Weights of a small image flow-matching model: widths [64, 64, 128, 256], batches of 256.
Rows from block 6 of a small image flow-matching model, named by matrix and row number. Rows with one number belong to one channel. Each number is 128 + 32 x the weight over its row's rms, rounded and kept within 0 to 255. All counts start at 0.
After each channel's rows are labels from the 100 images, of 14848 (inputs lightly noised), where the channel reaches its highest value: "responds to" is what is common among them. Only what is clearly more common there than usual is listed. The data: single printed letters, digits and signs in grey, bent and noisy.
# convs0: first 3x3 conv (model.mid.0.convs.0.weight, 256x256x3x3, standardized in use, each kernel summed), inputs 0-255
# convs1: second 3x3 conv (model.mid.0.convs.1.weight, 256x256x3x3, standardized in use, transposed, each kernel summed), outputs 0-255

convs0.200 [159  56 151 179  59 164 132 142 131 153 121 136 147 161 110 118 192  92 108  90  85 142 145 156  89 194 164 194 110 182 114 141 150  85  81 134 133 163 131 102 164 209 155 107 108 165 143 191 166 157 143 131 143 175 120 116 160 144 125 119  78 101 153 127 146 102 123 120 189 175 135  80 139 129 142  77 133 181 106 125 139 166 164 161 103 145 149 146 181  96 141 155  61 141 131 148 128 110 132 118 123 124 164 106 108 140 172  83 104 151 143 156 120 113 184 168 109 159 172 146 132 141  74 118 135  48  92  85 127 147 195 180 109 186 101 121 106 131 189 152 145 107 164 128 140 124 108  53 158 224 164 136  97 183 130  63 125  95 115 104 126 112 167  75 161 148 127 115 171 177 138 157 119 101 121 122  97 100 162 124 161 160 126  90 118 168 161 112 194 106 146 114 144 138 166 128 103 156 171 181 151 127 134 111 150  97 131 119 142  95 142 119 152  99 155 168  73 141  98  67 180 140 136 164 170 137 153  94 109  96 153 126 173 154 136 155 153 166 121 126 106 108 114 187 150 112 146 109 189 146 141 121 123  92  95 117]
convs1.200 [130 110 133 142 117 134 117 163 216  94 121 136 100 189 146 128 119  71 104 183 165 121 169 111 136 120 106 110 175 120 164 131 116 132 135 152 143 111 140 103 143 216  90 150 164 117 193 160 149  73 112 131  96 138 129  86  76 161 129 138 145 122 108 149 125 141 123 104 144 155 120  70  82 150 144 108 136 104 133 141 118 116 119 111 126  81 101 145 157 119 115 114 153 141 153 153 147 157 123 145 151 124 153 147 206 113 115 167 141 151 109  80 124 166 117  83 157 247 145  87 129 135 210 117 122 107 165 120 159 145 149 129  78 141 186  87 170 169 123 129  45 148 156 138 109 172 122 194 158 166 124 129 172 113  96  66 159 107 168 154 122 111 158  96  54 127 180 116 122  94  88 130 132 121  63 128 121 159 143 204 103 122 110 135 137 119 126  56  69 178 162 179 132 123 108 108 150 107 105 137 137 117 150  66 167 106 142  65 116 179 101 170 134 104 145 120  79 134  79  90 129 111 116 149 158  97 132 173 131 112  99 154  93 121 142 113 159 129 115  76 103  47 138 136  57 149 125  77 136 151 112 117 133 137  61 155]
responds to: dark on light; bold

convs0.126 [ 96 172 135 162 176  90 122  72  93 127  90 119 174 123 167 123  89 168 131 160 170  99  94  75 145 109 102  92  82 105 139  97  85 163 175 135  67  95 160 155  91 119 100 113 167  83 177  95  84  82 140 183  68 133 101 118 157 182 185  98 126 129 110 112 130 112 152 113  80  73  82 206 157 126 108 188  86 113 129  98  65 106  78 141 171 132 100 156  76 153 133 111 182 104  86  95  98 123  96 128 105 119  76  86  88 122  64 147 156  85 100 148 135 106 171  99  88 167  75 105 119  79 136 136 138 175 139 159 107  96 142  78  97  93  92  78 176 124 134 107 116 104  82 103 114 139 123 174 101 148 112 150 154  96 139 166  92 113 127 172 139 123  90 132 160  99  83 130  94  74 115 112 116 116 146 102 103 122 107  88 153  85 117 114  83  88 106 183  90 106  96 113 160 107 160 132 146 102  98  88  94 125  82 192  85 120 113 164  94 102 131 166 105 116 115 100 150 100 169 134  93 148 133 123  93  62 109 138 129 153 116 140 106  80  83 112  82 173 134 153 110 168  80 102 100 134 106 106  88  83 121 126 125 180 123 132]
convs1.126 [121 153 152 164 132 153 142 195  81 168  97  99 154  98 145 108 139 152 176 121 157 121 101 156 145 139 162 147 175 147 114 163 121 144 148 125 161 160 192 163 132 120  99 133 165 164 135 105 122 182 140 136 124 111  99 117 153  83 129 107 154 133 232  75 143 145 136 140 113 166 122 179 200 157 106 159 147 115 132  78 142 157 186 105 123 159 113 137 109 122 131 122 101 162 142 105 152 107 111  98 142  72 159  89 120 138 150  83 121 109 146 145  71 146 123 169 134  84 117  99 127 150 132 151 139  74 117  99 119 151 143 145 120 127  88 117  83  84 122 166 164  94 119  94 109 129  83  58 171  88 133 143 127 106 182 123  91  83 117  27 123 116  48 119 135 115 117  86 129 134 143 106  61 139 194  97 110  84 132 108 130 101 145 125 131 154 104 168 247  87 137 112 119 147 135 192  88 124 184 143 127 150 149 175 163  53 129 203 144 106 161 109 124 136 121 151 115 142 157 170 173 140 134 110 111 160 110 109 114 124 155 141 136 194 128 122 172 179 134  84 104 119 199 162 188 178 175 191 131 102 147 106 119 127 110 117]
responds to: capital; the character Q

convs0.242 [170  94 174 132 127 170  68 155  92  69  93 130 129 152 128 102 161 127 129 151 158  88 174 162  79 158 151 153 111 168 102 176 156 129 116 135 162 146  86 105 166 160 161 133  93 163 104 154 164 160 116 107 173 133 118 159 118 125 126  96  95  88 153  84  84 151 164 148 167 171 164 116  91  74  80 118 137 159 117 101 175 169 171 162 148 159 158  94 183 122 138 162 105 150  82  73 109  80  78 147 148 141 162 115 115 167 172 135  91 197 166 146  98  83 133 157  96 159 168 166 164 180 135 100 149 116 128 103 147 146 170 164 142 170 133 161 129 139 154  65 150 132 159  73 158 143 163 100 122 140 158  87 126 142  98 118  71 156 120 123 146 173 157 125 143 160  89 102 170 178 133 158 149 131  85 107  88  94 165  94 172 174  73 184 161 122 139 126 172  87 137 101  98 152 131 119  76 133 170 143 147  67 157  85 158 132  64 129 164 107 122 115 158 127 143 155 160 157  85 167 150 155 138 134 181 175 162  96 163 111 162 123 175 154 154 174 141 154  80 142 164 141 132 154 182 105 173 121 176 150 152  73  70  81 131 105]
convs1.242 [132  91 116 117 116 136 125 164 203  65 145 138  97 180 129 130 119  90  77 174 168 121 165 106 124 125 109 130 155 126 176 146 121 141  93 141 147 119 114  90 153 176 105 136 138  89 164 144 144  73 105 107 136 139 126  96  76 152 135 144 123 109  66 143 101 119 118 125 184 164 144  64  64 129 124 114 114 135 111 150 168  85  97  94 117  91 131 133 198 124 136 142 140 107 135 148 155 164 133 134 154 156 149 152 173 112 150 164 129 185 128  64 136 166 127  82 162 223 171  63 124 111 158 139 122 114 177 113 136 148 137 112  91 117 193 169 161 175 135 129  72 178 145 130 140 172 136 177 110 164 112 116 130 134  66  63 168 106 150 162  94 139 205  85  80 115 164 133 105 118 117 135 136  81  55 138 162 139 150 204 108 159 111 127 113 109 127  42  64 183 150 166 122 105  96  96 200 113 103 140 138 130 154  47 165 136 139  98  86 166  82 153 133 118 132 150  68 122  61 102 128 117 151 138 165 118 104 168 145  80 103 145 102 130 154 118 114 101  96  92 119  82 111 113  90 157 138  88 119 104 117 152 117 141  89 133]
responds to: dark on light; bold; small letter

convs0.190 [110 157 111 134 116 115 217  91 118 220 135 124 109 104 130 141 110  95 134 116 136 129 108 134 159 103 114  94 133  99 174 112  96 120 108  84 111 100 178 139  97 117  96 135 177 141 153 120  93 109 135 161 108  84 106  87 103 120  99 190 149 173  97 189 204 129 110  91 112 105 121  89 186 150 196 121  92  93 178 151 116 113 144  84 128  88  94 125 102 125 128  84 105 114 138 176 145 166 163 134  93 151 103 142 116  79 109 141 161 130 118 107 165 169  93 102 145 125  99 102  82  99 102 151  91  79 109 148 109 112 110 149 111 102 148 116 136 120  77 193 134 140 102 178  82 143  97 135 131 128 107 174 124  84 163  65 183  97 144 110 152 119  98 156  95 110 140 163 103  93 158  89 130 145 196  94 151 149  98 131  95 108 191 103 134 116  76 102 105 140 102 140 144  85 117 106 204 123 103  98 134 218  93 160  94  89 213 129 112 147 134 165  86 130  85  90 122  92 170 117  72  85 131 116 136 131  93 146  87 133  71 154  92 114 105  81  98 104 178  85  95 126 114 104 100 137  98 128 100 103 111 199 195 172 115 155]
convs1.190 [116 151 197 159 171 207  86 160 125 100 105 106 176 126 112 128 136 146 173 124  98 152 146 154 134 111 120 141 130 102  52 103 206 131 169 152 172 165 171 150 107 135  98 115 139 144 183 158 125 169 108 157 140 120 146 122 147  89 180  76 188 117 182 125 160  92  92 118  86 158 178 136 154 152 160 129 149 133 129 103 158 164 147 146 104 126 128 127  93 124 137 149 156 128 128 130 109 137  77 121 146  60 175 106 158 160 145 100 126  86 179 130 117  73 116 161 112  83 126 175 112 142 115 119 126 123 133 108 147 146 175  88 104 170  97 181 133  79 124 179 150 108 147 100 126 111 101 105 155  98 171 117 186 142 121 206 100  99 118  68 179 101 106  92 135 117 163 102  98 156 152  66  96 107 123 116 116 107 105 132 122 147 127  64 139 146 137 168 191  67 146 140 125 161 133 141  66 168 212 101  89  91 166 159 142  82 190 124 203  72 173 164 132 138 123 106  94 149 133  99 140 174 163 115 126 122  91 139  68  89 130 122 160 141 102 127 170 135 144 123 115 124 171 170 187 136 173 162 151 140 134 150 203 124 153 177]
responds to: capital; bold; the character P

convs0.16 [ 70 131  97 177 175  81 134 118 147 147 108 101 171 156 122 175 117 121 178 129 157 144 123 122 123 118  64 111 119  77 196 130  60 163 139 119 107 130 139 113  72 109  76 125 117 111 165 134  69  92 153 188  81 142 146 111 154 127 139 169 142 170 140 151 158 157 153 112 106  91 103 114 148 105 117 117 121 113 183 179 118  82 113 110 153 109 126 134  94 193 117 115 127  89 148 163 126 146 150 137 121 187  78 157 174  93  91 189 146 126  94 118 191 132 151 122 154 110  86 153 114  90 166 147 111 126 100 155  96 106  94 107 138  81 178 132 168 154  89 140 122 181  53 166  92 179 153 188 147  96 129 117 163 125 165 113 155 121 143 181 163 182  60 186 116 128 139 166  78 101 174  80 174 176 140 121 148 144 109 132 150 135 145 158 152 142 161 141 151 153 127 129 153  72 141 152 144 115 109  77 160 149 111 169  66 169 138 152  83 158 167 177  59 159  82  54 178  75 162 167  87 112 147  71 112 144  82 155 161 127 100 189 124 133 129 122 113 156 133  91 112 138 136 127 151 116 174 157  92 137 164 127 125 119 123 160]
convs1.16 [ 80 151 147 127 135 177 111 154 130 148 131 109  98 102 104 142 133 184 205 148 112 169 119 120 139 106 140 103 115  90  87  83 133  78 135 147 162 170 150 165  78  84 175 143 153 160 136 125 100 173 114 126 118 142 146 145 160  49 119  92 131 183 157 123 184  62 107 155  50 174 113 115 154 130 170 134 108 142 119  93 136 174 107 148 109 129 100 132  50 102 148 111 159 116 143 126 112  98 117  92 149  97 207 155 144 140  99 111 148  78 136 144 140  71 116  98 113  37 111 172 140 149 161 154 140  77 127 107 130 134  99 100  36 129 101  99 116 107 119 152  80 123 181 149 180 139  81 100 157  81 166 120 218 141 127 173 103 115  99  83 143  78 140  91 128 130 140 140  94 156 184 138  71 133 204 154 112  73 127  86 137 118 127  93 118 165 125 141 198 107 162 135 130 152 138 114  98 115 149 153  55 115 129 170 153  93 146  88 172 133 165 128 103 172 137  89 112 158 156 135 111 211 169 121 122  86 156 122 120 146 154  93 128 122  96 107 162 128 135 140  96 132 153 110 186 133 165 154 137 156 154 166 176 137 141 135]
responds to: capital; bold

convs0.20 [111  81  91 164 158 114 171 108 142 145 115  96 145 144 121 220 128  95 174 135 137 151 135 157 129 147 110 122 114  82 166 153  85 126 119 105 124 175 153 104 111  64 103 102 131 132 172 126  97 137 113 201 118 111 144 103 115 111 108 173 135 187 159 175 153 112 127 111 127 131 102  90 169 140 152 103  79 143 164 167 146 128 151 122  89  80 147 113  93 143 104 124  82 121 172 201 157 168 173  71 136 196 102 140 209 129 125 195 136 103  80 112 172 150  99 134 193  79 115 138 109  91  80 148 137  56  87 157 132 114 114 116 147 114 141  95 131 178 120 167  62 154  90 163 126 187 142 137 142 112 141 118 168 148 135  75 164 120 155 135 185 131  84 157  77  92 165 177  97  97 202  98 172 175 164 117 185 143 127 161  98 123 180 141 114 199 167 110 177 191 114 147 116 114 113 118 146 138 143 127 144 171  98 142 112 112 184 134 125 117 181 153 108 113 116 105 133 134 137 133 103 113 164 104 120 117  88 168 107  87 131 171 117 167 112 112 114 164 159  61  87  92 128 145 151 135 170 163  93 146 170 160 163 115  98 176]
convs1.20 [146  87 112 128 104 136 125  63 106 109 131 144 163 144 135 128 108 122 154 124 156  98  98 172  71 134 168 126 116 172 159 136  74 114 163 130  93 110 102  41 152  66  99 116 137 161 111 145 106 126 156 125 111 121  61 201 160 141 110 144  95 168  91  93  94 139 152 119 112 125 143 107  95  89  68 134 158 131 174 150  59 129 150 165 159 108  94 155 161  90 149 128  77 126 142 119  76 117 109 155 115 143 112 136  88 132 105 160 137 151 143 101 113 110 121 113  88 167 129 103 131 159 123  44 123 128 112 169 174 138 124 142 222 114 150  99 123 139 130  81  91 130 102 192 124 135 143  95 153 138 111 128 121 107  93  91 110 181 113 175 117 138 119 158 148 103 101 128 137  50  93 218 184 107 162 103 116 121 140  82 132 138  99 160 152  85 127 128  79  72  86  69 150 155 158 161  95 134  87  67 188 165 102 166  84 130  65 100 141 137 107 143 168 106 138 135 172 117 110 114 173 149  95 177 152 139 148 134 117 161 102 135 117 102 137 150 131 147 175 170 159 154  95 162  96  90  82  80 159  64  40  97 182 121 136  89]
responds to: capital; bold

convs0.62 [ 84 117  73 145  81  62 106 162 100 108 180 144 124 104 136 113 153 102 111 111  91 166 140 143 123 103  73 159 166  87 125 114 124 115 143 158 143  97 156 134 111 134  66 161 152 164 160 132 149 127 176 134 172 130 126  91 147  97 151 111 139 138  90  93 139 208  93  91 116 129 147 115 151 169 126 124 196 105 127  89 123  99  65  90  80  99 107 180  84 118 183  87  88 128 138  81 146 113  81 199 174 145 126 129 127 118 137 129 134 145 146 137  97 124 151 164 106 106 115 116  86  95 107 175 150 122 173 157 159 180  89 148 117  81 156 162  97  80 117  97 146 129 101 142 110 157 103  90 175 104 104 153 147 142 162  69 113 101 140  81 119 154  64 153 190 189 120 142  59 147 139  56 192 158 116 190 158 147  93 104 119 107 122 141 179 154 167 131 145  91 200 148 161 143 158 165 107 155 122 129 146 101 169 125 127  93 101 149 140 170 136 147  79 114 154  99  97 117 113 107 157  72  91  71  86 182  62 147 118 188 111 147 143 148 148 120 158 120 139 163 141 174 183  94 146 177 129 171  96 115 159 101  96 111 179 133]
convs1.62 [149 132 145 130 142 174 119 143 100 116 161 145 119 111 102 136 150 145 111 122 144 170 155  86 204 118 121 130  99 108  83 125 214 152 126 106 151 140 147 172 100  74 129 128 149 101 118 131 117 188  94 114 175 114 182  82  99 116 166  90 124 134  89 113  72 102 101 159 113 156 130 120 123 136 182 119 137 152 133  81 147 142  72 121 124 129 115 120 110 112 167  90 187 108  89 139 126 124 128 101 143  93 193 130 134 126 133 138 125  89 132 170 105 115 120 116 106 100 191 145  99 131 148 134 132 144 175 103  74 146 100 109  83 123 116 184 127  83 123 123 131 111 211  96 187 151 139 122  89 105 166 110 126 137 148 180 101 165  94  90 149 116  71  85 139 161 129 176 141 160 155 137 107 107 138 156 124 121 127 151 101 156 105 109 142 124  90 108 194 101 159 126 103 175 124 116 110 168  82 186 109  88 146  82 197  98 140 117 191 106 101 148 106 221 116  87  71 152  90  80  81 187 122 101 116 107 176 111 141 174 167  42 171 120 108 116 124  70 130 157 135 131 122  75 171 183 118 161 140 164 144 228 117 119 178 186]
responds to: bold

convs0.151 [152  74  94  83  83 139 116 197 141 115 127 139  89  89 121 100 121  89 117 117  80 110 145 155  82 107 173 140 154 116 100 114 224  94 114 125 188 111  88  88 150 111 134 112  99 154  97 123 185 158 105  72 178  96 156 118 114  89 102  99 136 110  78 114 109 140  76 112 140 170 198  98 106 109 103 113 160 132  96 129 150 155 109 117  69  87 145 100 132  65  98  98  88 164 125 111 112 123 114 155 169 114 206 147 118 156 177  98  89 130 197  94  98 136  90 152 119 107 176 114 121 142  89 122 137 104 113 121 183 162 100 173 146 138 120 183  89  77 134 118 191 136 202 115 145 137 113  66 149 102  86  91 125 149  80  89 125 135  60  75  91 103 197 103 153 164 123 117 147 164  89 157 134 121 117 132 123 137 138 124  84 126 128 136 137 122 161  89 109 118 121 103  90 165  84 123  82 129 121 162  97 113 191  77 176  89 115  77 164 126  80  80 156  97 168 171  89 150  74  79 185  87  87 112 120 142 155 127 102 133 155  96 134 122 145 107 177  79 123 184 134 119 153 112 126 113  94 112 148 150  99 135 135 102 137 110]
convs1.151 [171 187  75  91 119 166 131 104 131 127 167 150 110 123  95 117 161 176  64  75  75 151  70  74 179 125 100 124  67 111 124 152 186 130  53 102 138 123  97 149 129  99 151 110 114  92  86  93 160  90 111 110 185 101 165  71  90 100 114 130  92 118  72 179 105 118 137 140 179  95 170 133 123 114 131 114  99 144 120  98 169  77 120  73 149 154 180  99 157 166 156 115 132  61  96 100 166 166 140 106 103 148 130 132  95 104 165 145 122 157 125 154 164 185 138 128 143 120 189 128  95  93  91 142  91 192 124 124  88 110 108 101 125  99 148 162 134 154 121 154 174 160 136  76 217 131 154 175  71 133  99 115  69  98 110 145 128 149 148 122 120 145 108 158 164 173 135 149 150 149 158 134 139  95 136 142 194 184 129 179 139 131 158 147 107 125 126 122 142 152 110 122  98 102 108 105 166 158 100 135 142 144 147  91 131 148 130 185 106 129  91 135 115 139  88 144 166 137 128  88 106 114 125  95 101 179 100 139 120 181 118 117 146 132 184 134  57  61  91 145 167 204  82  99 137 121  82 130  83  76 186 171  94 117 149 137]
responds to: dark on light; sans-serif; bold; capital

convs0.228 [141  85 120  82 146 131  81 201  69  78  85 103 142 110 147  77 115 110 137 164 154  93 145 117  89 129 174 138  69 117 131 120 175 137 160 151 192  89  68 109 126 100 148 149  92 131  54 112 134 143 117  91 129 119 192 130 139 142 147 100  46  78 128 100  81 128 131 133 128 129 175 145  69  60  88 162 109 145 110 105 133 156 107 140 131 114 132  88 114 125  77 121 122 169  58  87 103  81 112 151 204 132 181 175 106 185 151 155 108 107 151  91 157  71 148 126  93 121 162 150 130 134 153  81 195 134 142 118 142 155 126 116 115 134 134 139 144 135 158  62 142 117 160 104 145 164 135 133 141 119 116  67 126 156  70 112  74 149 107 132 141 155 163 165 104  90 100 105 146 112 131 156 155 123 108 101 118  73 146 109 136 148  95 189 134 136 169 152 142 112 110 133  95 176 122  72 103  76 131 148 120  77 183  86 153 117  58  82 149 113  90  86 144 185 190 164 159 148  86 142 185 126  91 132 142 155 148  70 151  96 181 177 150 118 158 123 184 144  94 113 127 119 143 137 140  98 118 156 142 168  98  92  90 121 125  98]
convs1.228 [ 99 176 124 117 130 137 132 128 100 151 126 115  83 111 139 124 143 117 132 116 144 161  94 121 166 145  95 172 138 154 121 154 116  99 137 141 189 131 104 166 143  38 155 157 112 117 143  78 160 179 122  95 172 116 148 140 111  56 121 123 135 134 198  83 246 108 116 142 194 176 139 155  87 165 126 156 128 139 150  97 163 106 142  74 153 124 184 121 137 128 125 144 125 141 121  90 183 163 143 104 126 106 183 126 122 121 203  73 143 133 158 183  89 139 159 187 127  70 177  55 201 124 152 195 130  76 113  99  86 137  98 111  97 137  89 244 131 118 154 212 117 115 125 162 141 152 102  81 119 105 128 135 164 142 154 133 133 142 110  90  83  76 128 103 125 150 131 141  86 127 153 114  77 153 136 144 120  95 109 113  87 187 138 118 115 157 110 106 159 116 128 156 121 158 116 113 152 126 173 118  70 114 142 124 140 103 137 187 104 146 166  90 144 188 149 180 119 148 108 178 150 118 125  98  99 115 159 137 154  88 111 140 133 183 163 109 151 132  85  85  99 145 190 143 160 166 153 187 103 124 128 147 129 136 145 124]
responds to: dark on light; bold

convs0.201 [ 63 145  80 100 137  95 162 138 216 165 145 138 107 140  56 179 101 125 177  83 106 149  97 116 127 123  82  90 176  92 166 103 110 137  79  81 123 165 125 126 105 120  97 113 138 138 131 111 123 112 128 118 115 105 155  88 106 114  77 180 178 167 138 166 167 142 112 102 118 101 122  70 145 139 133  70 128  95 169 208 126  71 186  79  99  94 109 126 107 166 119 114 104  99 183 191 153 176 185 141 107 175 111 199 206  69 114 165 123 117 108 115 176 181 102 143 194 111 109 102 111  92 149 147  82 111 126 134 124 112  78 137 176 117 168 136 106 163  84 175 134 187 112 207  90 160 112 164 161  97 151 115 104 116 107 143 196 106 123 122 138  90  95 149 115 128 183 159  85 108 138  87 120 126 150 137 166 162  92 180  94 108 163  90 110 142 126  97 110 191 111 118 129  90  92 148 142 173 115 131 120 173 128 102 101 140 154 128 119 181 128 147  85 150  97  95 134  99 101 112 127  87 131 102 102 150  94 164  95 140  67 144  96 165 148 114 135  83 139 109  97 117 158 107 106 136 137 110  89 140  96 163 161 135 124 158]
convs1.201 [113 105 136 154  74 128 152 114 134 105 120 120 172 152 116 143 115 130 114 123  47 149 174 170  92 114 110 107  88 169 136 106  88  81 153 126 110 149 132 101 112 140 190 120 129 157 104 168  98 104 116 134 110 157  97 109 146 125  89 105 101 140  72 131 129 153 138 114  77 112 121 104 123 113 144 119 123 136 114 158  68 142  30 141  92 131  96 140 101 136 146 159 105  98 105 153  65 149 143 154 121 149 140  97 119 118  59 148 126  82 114 124 150  86 114 102 125 135 104 164 105 127  94 133 122 154 121 142 192 124 131 123 130 155 150 221 176 151  94 109 201 143 138 132 146 128 161 152 133 139 108 112 177 130 129 138 113 133 132 169 149 165 178 161 139 164  30 184 158 197 139 128 171 111  81 140 128 188 121  66 178  85 135  51 124  81 174 183  79 129 149  92 144 133 138 128 152  75  81  85  97  65 117 160  94 164 103  58 114 116 127 113 110  22 133 104 142 110 144  90  90  88 163 121 126  94 118 136 176 132 123 106 111  64  79 145 123 109 122 173 148 184  91  70 143  85 112  84 126 166 103 174 113 128 148 148]
responds to: capital; bold

convs0.112 [ 83 185 100 133 123  87 186  92 100 180 148 142 141 132 115 124  84 163 137 110 113 115  78  84 173  97  89  83 132  99 158  90  86 154 117  87  77 117 166 170  86 138  93 114 189  97 191 116  90  76 140 165  83 127 119 104 108 133 108 153 160 165 122 149 180 136 120 111  85  78  88 134 189 147 152 129 115  85 157 127  82  81 122  88 144 123  77 165 108 172 146 117 176  89 116 132 126 153 123 142  85 134  83 126  95  79  82 146 164 115  96 138 161 142 121  90 120 128  84 119 110 101 166 165  90 182 155 141  82  83  94  94  97  82 137 114 134 114  78 154 129 131  89 151  79 110 106 180 103 105 124 167 113  77 145 167 142 109 155 139 126 124  87 145 147 134 117 156  90 102 128  98 114 123 181 125 130 153 100 102 117  96 162 113 114  98  65 160  95 127 113 110 130  76 106 154 180  94  79  76 132 182  82 164  74 144 172 145  92 150 100 186  80 144  80  79 136  75 168 125  84  92 128  92  94 129 101 169 122 169  78 147  78 118 114 116  83 122 169 113 126 177 114  88 105 155 110 104  81  85 131 173 168 180 142 165]
convs1.112 [118 135 171 212 141 169 124 156 131 127  83 105 177 106 138 116 134 170 219 126 119 120 117 165  97 126 135 141 141 105 103 109 145 136 167 148 128 175 186 135 140 118 131 114 161 171 140 150 106 182 124 158 114 135 159 139 196  92 156  99 159 156 193 141 159 142 122 147  93 147 119 171 188 140  98 135 138 128 139 126 142 195 177 145 110 174 132 156 114 115 112 139 110 164 149 154 128  89 109  95 145  77 109  91 147 164  94  77  90  74 145 153 111  87 120 153 112 121  92 114 114 161  92 110 151 113 115  99 149 152 142 120 167 134 104  97 108  80 132 146 147  94 131  82 110 118 124  52 159  72 172 125 176 122 164 172  76  79 110  60 141 121  34 135 138 119 125  99 127 166 166 109  82 118 172 113 112  74 121  94 136 106 132 121 116 165 119 184 198  83 171  97 134 169 158 151  60 172 162 139 112 101 171 196 166  95 146 196 184 114 193 126  99 120 117 112 105 130 163 176 146 168 152 127 113 163  97 127 118 162 176 157 153 153 106 133 158 178 144 119 114  88 181 182 178 111 171 171 168 123 147 117 153 113 134 151]
responds to: capital

convs0.104 [113 133  82 120 123  94 130  87 181 141 172 192 150 195  69 175 109  98 179  50  84 158  87 130 138 119 103 105 158 172 145 134 103 105  83  75  82 160 139 133 133 199  95  81 128 133 144 146  97  99 171 128 113 182 134 123  95 179  92 138 136 131 121 150 117 138 113  86 126 112 124  96 130 146 144  77 120  44 165 183  82  91 170 125  97 115  96 160 169  98 183 135 113  62 149 156 156 155 168 168  65 170  82 179 140  82 110 188 131 180 129 155 181 156 184 111 152 149  65  81 113 135 125 140  57 125 169 155  95  98 158 134 147 125 179 125  69 111 101 157 163 193 109 144 123 106 142 101 119 163 131 153  62 108 141 110 144 119 179 106 112 138 101 157 164 160 162 139 109 135 100 114 156 120 132 137 160 143 112 203 160  89 124 112 117 134 122 176 112 188 157  98 144  79 144 141 134 133 111  76 170 138  93 123  97 125 131 167 122 150 127 166 104  95  73  98  78  97 119 101  99 125 136  94 139 137 124 135 140 165  75  86 119 167 124 130  75 140 125 154 161 157 126 122 129 157 143  78 125  95 154 128 137  99 160 150]
convs1.104 [165 103 117 129 107 162 134 126 146 144 116 152 138 176 164 117 116 102 136 163 143  98 192 135  65 112 164 128 164 125 139 125 139 172 170 124 142 111 128  71 132 186 157 160 144 160 140 221  99  89 142 110 107 128  76 155 138 153 134 121 115 105  95 122 186 155 179  56 108 106 100 103 100  87 139 137 135 128 157 159  84 154 111 123 158 155  66 127 150 142 137 105 136 132 114 116 117 119 139 154 154 119  41 156 127 122  97 157 127 168  98  94 137 109 118 107 109 227 117 190 102 125 185  59 149 166 111 145 188 147 149 133 143 147 169  57 158 169 124  51 135 137 133 130  89 130 119 151 144 156 136 126 187 130 149 136  91  95 133 169 121 146 201 186 131 145  92 167 154  73  70 141 167  97 139 108 100 162 128 151 120 127 135 136 149  94 147  84  66 100 168  80 148 147 136 149 118  88  70  97 148  58 146 102 153  88 143  58 149 171 133 168 157  63 146 165 147 138  86 100 132  76 140 163 180 106 137 134 145  90 120  89 117 100 153 150 148 128 106 142 117 110 121 162  65 123 118  93 168 140  90 157 103  61  91 152]
responds to: bold; capital